{
  "loss": "mse",
  "encoder_norm_position": "sandwich",
  "encoder_experts_per_token": 1,
  "encoder_patch_size": [16, 8],
  "decoder_layers": 2,
  "beta2": 0.99,
  "epochs": 84.1,
  "decay_fraction": 0.2,
  "final_lr_fraction": 0,
  "weight_decay": 0.05
}
Rows from block 2 of the encoder of a small masked spectrogram model, named by matrix and row number. Rows with one number belong to one neuron. Each number is 500 + 50 x the weight over its row's rms, rounded and kept within 0 to 999. All counts start at 0. Numbers have three digits each. After the name is the row's rms in percent of the matrix's.
After each neuron's rows are labels from the 100 clips, of 14976, where the neuron reaches its highest value: "lies over" is the class under the peak; "responds to" is what is common among them. Only what is clearly more common there than usual is listed. The data: short pieces for a synthesised band: melody, chords, bass and drums.
# fc1: MLP up (encoder.blocks.2.mlp.fc1.weight, 256x128), inputs 64-127
# fc2: MLP down (encoder.blocks.2.mlp.fc2.weight, 128x256, transposed), outputs 64-127

fc1.115 085:548607476475465596509495566628442477519490525528485501441474532493477442537572504576464515524481400412577522417426575548465524558538655510514502450453473538491465472504460495445469466585505449
fc2.115 095:415509571513497452532499556455486503515395500486489488511446509455558516400393562479494500608469429582498597530583408480538557476525513482522544540530464589580450480470507525625470528409603549
lies over: no chord
responds to: clipping; text has "clipped"

fc1.30 097:561503430497502523438538536466561511593454432617507527464465465516548490506495541511533517502557490488514468379455438478456476447465470501521476510566461440450512548407487462431586488506410379
fc2.30 120:457487459465484462522433419462428556511497546485544531616525524460453510546544446438480550489489520565482444528494537540574481511513502503550521552443426494602460519489553513512542423595476616
lies over: no chord
responds to: square lead; melody instrument: square lead

fc1.180 083:554506577555429476499497530473501517522511527492447473542535464484565479508495457458486542526544392531535452492530502506456608499464558529446463474468604449504640539472522457458449458520582491
fc2.180 098:474557507477575543479541473516558516463466445571510504487386439484453546443523506473500481545394547436514518481575447546581403524487498472573448540636409567505479453473524497535565512543478517
lies over: no chord
responds to: tempo: 70 to 80 bpm

fc1.15 111:524515344513543528442527472463514503520454576568490531525480543523543608537501519504534490493462486439502444490528471465454497454516522436536555539436387465558452517490491511444492484468551489
fc2.15 117:464512488429519483380534436575527486439507456556474462480459490467475399479498497478480469521421511615441507541554484515510504562489525548504537479612523468554596542495546525390547600549515524
lies over: E minor chord; E major chord
responds to: key: E major; key: E minor

fc1.59 099:579417471484423498481588549471524541484492492592650505502474478492569485431445464544500574521482441393485518512635445474575497497556513403513547422502496449541476531471491531479511500558583510
fc2.59 094:521472453465476384464505552499463460488584506435535456472560514488527571556581493520577548484538485495492364490531534439423561547438558525457472500467510481474458519475543544518528461548497499
lies over: no chord
responds to: ride cymbal

fc1.215 117:457566490515487591511470461530564451574534565601446473445626587587573525577556430509533471496531453528444587536514489475446556520490545509469480518448394529463503550567481515512549469524494574
fc2.215 121:461491523487543448459580498460505435473464494409611526601489501477540525530520449485527483474445552494537565523551423459498573555469511478553536503473497501588525418548426482621457512481590463
lies over: no chord
responds to: organ-like; melody instrument: organ-like

fc1.209 078:540439438514443428529513488522554546498518437468449565483507397549541515546496483582516589560447612514489566610447512483549497521551437536464465461491456481450568610452428521451530423548474619
fc2.209 111:399531579551516485419542490488453461483528559591511581472550552480452502545404461408436388436556572497463463522522434602508511463582549456489534541458498597510561455546498557478524427433562542
lies over: no chord
responds to: thin (high-pass); clipping; text has "clipped"; bowed string-like

fc1.131 078:448364469518501442445528479488543513543522501541523471476458477458473474512466503463492570540556542540491490498540464496484528486510397503503418502463495564491510535452462545618614337499540504
fc2.131 101:484467512438532522542455506548319442435563558600417552490505470466549455563526530486529422399478501454542473430434539594599418529471374485526497530530577502530582445559555511513573559582550469
lies over: no chord
responds to: clipping; text has "clipped"

fc1.135 116:542504448574570517518528509540472501425526597582415492548444503449558490569502542440509497484429462462513453573487496452463438453528535551518528509459511548575422488474472470430503462479485453
fc2.135 099:522452589429515474508495502512455475506481544504390586558505529455500477516523482539481406451498459558582619507528412442522413602494437571468461603544407539424566507486530517548558447508486441
lies over: F# major chord
responds to: key: F# major

fc1.107 099:449469567546504422426411586467516538510472555533544466548592555420498483490511511501542457423595400482557486548484506518487444491565483525512531530511474480556421496506502418562438564500489402
fc2.107 102:614474526599450463472512570423463516430471491534568493433488531587518497509498480504504523492468516522527545555601597471523517488474504404542595517488522550492496463607459577524529505641562479
lies over: no chord
responds to: vibraphone-like